Weights of a small multi-label image tagger.
Model: 4.65M parameters, 32-pixel images, arch repvgg, norm batchnorm, activation gelu, widths [64, 128, 256].
Training: normuon at rate 0.004, 10400 steps.
Data: trained on streak pictures of flow and ridge fields, 195000 training examples, 13.7 epochs.
Rows from block 6 of a small multi-label image tagger, named by matrix and row number. Rows with one number belong to one channel. Each number is 128 + 24 x the weight over its row's rms, rounded and kept within 0 to 255. All counts start at 0. Numbers have three digits each.
Before each channel's rows are labels from the 100 images, of 14848, where the channel reaches its highest value: "patch colour" is the nearest of a few named colours to the mean colour under the peak. Only what is clearly more common there than usual is listed. The data: streak pictures of flow and ridge fields.
# c3: 3x3 conv (model.blocks.6.c3.weight, 128x128x3x3, each kernel summed), inputs 64-127
# c1: pointwise conv (model.blocks.6.c1.weight, 128x128x1x1), inputs 64-127

patch colour: white; black
c3.20:141113130099136135118152106108129117141142134164069102144102149110110149119153142143128151125133133153065129111122139122115099153131171115060122107124120149104093124102093107075127107126121146
c1.20:135126157114123132163155114100134105111121125172089099158122166149149130110151164165153153137137146115114133137159179150112155194130147194084141104157094135124136149115094141130163122104106081

patch colour: white
c3.60:090130131132135130151119124076136117108127108144160111146111111118109097143141128128148090076118114106141129132091164122162134168135113113099135060169133101168128103182159121098136119083138110
c1.60:125112124171125087149103142130101132106112107117104148155182125120128102113126180154095114086119109106097117128128150118128095141114118113124137138141157130137113098139182121143113105128148112

patch colour: black
c3.95:126126131137126081142133114128175150128154142147049117134109101117116125146119118166145133146095122140126156124128116145141117177130146145115144110152135145113117137134000141124121146116124132
c1.95:104152142140118131169126110118169134147107137112086118097154132115128130148113151146177130155121134132084135130096158102136109135121137181139124141104126130165104131175041127133133143125097179

patch colour: white
c3.119:131116130177134124145122181131069189118147160150141118139116108177114141123168172147122131154114155107114127143191124176095129092155152134124141142137076128144161139126164126108146149175134108
c1.119:152116127097153092102121081136091132126142103174147121141087112088096143138115116137138148148133164093142110122129112138090116112113160142117134128123090130134144129137153158105120159160107125

patch colour: black
c3.15:125120132111104174121133146158124137155144120112145119164170118133101131105129123123157179136131088122139145101095146091082135155125129210157144118125113127120144140109142128121159102176132124
c1.15:115113112111118101104170123133148121149149099131125116168127094157122134099090166121121135158178117104133089095135161101110173130151122134174084144117128129177124156128141084131120106193142106

patch colour: black; white
c3.29:084147083092123099118129144141109112140097119090161137122132111119147114133108109116156146115130122116175131128080158094117100167119090128102078150125140119072140100143125139135118121161144105
c1.29:099150120124155124159171183131101124130089122098123105116116125140116130139105147122164142135132109100158150106114148118147098207125134165159134155121115107102147159146084107128168146142142117

patch colour: white; black
c3.36:102111115115127078129146142129086099174130104119183109108147100125175129145134121115126149102115097172122099107103148121092137119120119142178113120112126122124140117114169117119103142127101125
c1.36:107145139124126135134158168161131099181137132110167141147108118135155119129132125105125130110107097148116088109122108139128134124137115144162136114126141103130143126130130123168149184132101132

patch colour: white
c3.61:135144127099123107087056101118166131163114124090112136149164180113160132113101160122134098150123138077085116144155124132132173125112121152130108131127139158144112122129114101146143116128128133
c1.61:141135143110117118118116137132141153184135154109097146142156148106138090176126158123142090117089121151115131148114110128114131170142159120139131121144114188185118167140095090147133135149121087

patch colour: white
c3.16:103151145138097111149146111141113098133152120143127119109120139134113115133122151140107135107140132169118124122149085130119139124134125116144126177103115133100133136158137118077126124073145151
c1.16:106144150129104090164078124127129102162104105163114117126114144102117085154119105120120150145119111162164154139135166122128098184151107112118103122170164102179085103113098165133126101126145129

patch colour: black; white
c3.109:139110131134111097139133185161151177141124156078109121085145144161120117154116108136103143146148117163103130124133122138096111142144132092132119135156119138098147131133074157127096089130126109
c1.109:132062129181126089133101162106163182126124148083099130127102125146128134159148131136116108143123113160095144085152131093124118159141118073165112120142139141129135111126101140094124103146138149

patch colour: black
c3.91:122119122154095121167103164136123116147115137188072164153127128120097141149144104067135092157150152079125148121115127171108109135138100127154144122142132134142164154110089120140102165106095101
c1.91:131171100127077116116115115133140142151147163211105117112136144103129141144138138050134143117150136135144129156125112161166115133161094138140100168132123132110124064114114123123158130107116140

patch colour: white; black
c3.106:098090092120117141125130148133125112114157112122180139092160099114135085143161118150142121108123114144155133101132165116116140129102077171156128133116159129132168095104179125105128088131074101
c1.106:121120134150123157099115138102136113163114112129143146107163091115147079137135137096137176119148142160173137116106176098124136130126101145130137110148171112138166083159162126106116092151113171

patch colour: white
c3.88:124137132138124120122153134144128136154089134134132140145123115130134114090068089145139143135117124166108129104104089129109108118120115133081103140148145075140146113178109098132155178095101144
c1.88:112105147146108136142162148156160128154119136127158156128144105133072112062075098117145153137125123182092151097111126125113093095112143127128128123173148106137187129157131129105146171122106120

patch colour: black
c3.118:133134123103133098124099110098089105134077118098143144116093142129120119149104119085124143115141105154113136112105166135124106179136090161159127150157119086135168069100105125131077082111105130
c1.118:133114121097153133122117136138095146104084114138134133127104114120116148195163130140142116129145110162124123103093126147133156175129084152134145100130110097136178044133111130132111117128154130

patch colour: black
c3.42:106095139120138115103143156126153145181123133141173137097090094134145140166116125147080171119144123152081153120109086165071148122102117139173152123147124111093132117114133100091115102096134140
c1.42:130112168127135077156123124094146132121128093133167163099104133139140123174122152131080142109138155137081132145149105148129128144107106131149141136130133139086159139072169102102093147170150171

patch colour: white
c3.50:107119172115119101093177172136101118140127112119148125122131147111146164141101110107131141113118136131145134126127154153078168198093155152165128105155156130157136145153138125126121184138158129
c1.50:117124149143167111109163118100136116206145134143144124118149163166177166121136077101128134119128139159122116133149116124068153159101151146135139122165180110121135149133122133110120135134143145

patch colour: black
c3.7:120132126146136156139094160134151114139108125137000109124118142127121129131110127145147118128142166127110144161105109150141151177128158171127119133145135153144157151138051112152121118119121147
c1.7:107102145146128111097111126125180113146120151135057117139121116125114102105154143174151136099141105108105099097107081133139165166118142153162152112147149132124128122134097153125163165138127174

patch colour: black
c3.51:140124140126119136128118136110034096102116135073066134143143140088124105128120119110119119110125113132106116145107140109122131130137145132097143131147121140130106131096045127110129131120134141
c1.51:140131139110118106130106142127063128114110135088092153147087161100102127132130093110137146113121120114131117133106123126087126156147145152129146130158130113131102153128081112110090127101150134

patch colour: white
c3.49:139119112082136145097103155122128108106098132136153128134093102118116114153143127073123151144143106104119110112084075140095121126133127129132148141115130119127157137138157127092075138165092133
c1.49:111119112133147108105083209099074118102100157172157125138135098104115122129150147108125126123132107113138128107125108160085128139162143103131100141127125121156147085114139114128106151167088133

patch colour: black; white
c3.53:120112089110119093097117122119142121129114123140156138129098100074117122134084114156116100100119121133112143127101113135121116167134166160159119126076134103142115111095172121080117127138151119
c1.53:091133120119110121119090162139113111113149113163126125148148099117137133099144070139112140160140145099128164157145170147136106138101155160128126095112111104141167147104146114098112131169117080

patch colour: white
c3.115:166117141110130096100084103114135140135127093128117146141172168124107126130110152107121089140126124074131121127143148120124144101112121098108125079140101047149109116145147131104125119158140107
c1.115:163122151124160114127107134086137102132165140165143139134141179084108100121133128117166143153116168119115141126178160163117154096107108166098117122103135074123144107128143120130146092118151143

patch colour: white
c3.71:126099134147120146115111139150120090137117106137128101120148149116059144146113132132137122137161104126098118145095096128100118107128130136095140123086090117134119114128102071141138091134113163
c1.71:123100117128101142112113131167147114142097114156110151170144130124071145120153117129130127128154136154142116139087104089125102163142138133103136052130104150128119099119118080152134138155102138

patch colour: black
c3.75:104114099103094133072155143117154083121109141132146119104134133112091121122080131167121161140120137118117116134143159141079157140106124140184109117126139146111167123111161082140099088104074128
c1.75:128137128077113164100120163123150077119117125109130103154111136134145146141129095122127178143111145066113150155142163126124156146102136173156116097154115130129166120129150157123078097113133108

patch colour: black
c3.113:105110147105156103109191129112115092141119112142168127117126116133140124161139143117098166107146105158131116096121106110064103174100141135158119112056158121120174154134151116091099145115136161
c1.113:157117146149155117129158126108105137184108149105108116122111126134160159126119142171139209100132118086117140095092145173089155148092142078165098121074159122120102132146137140138106142127132118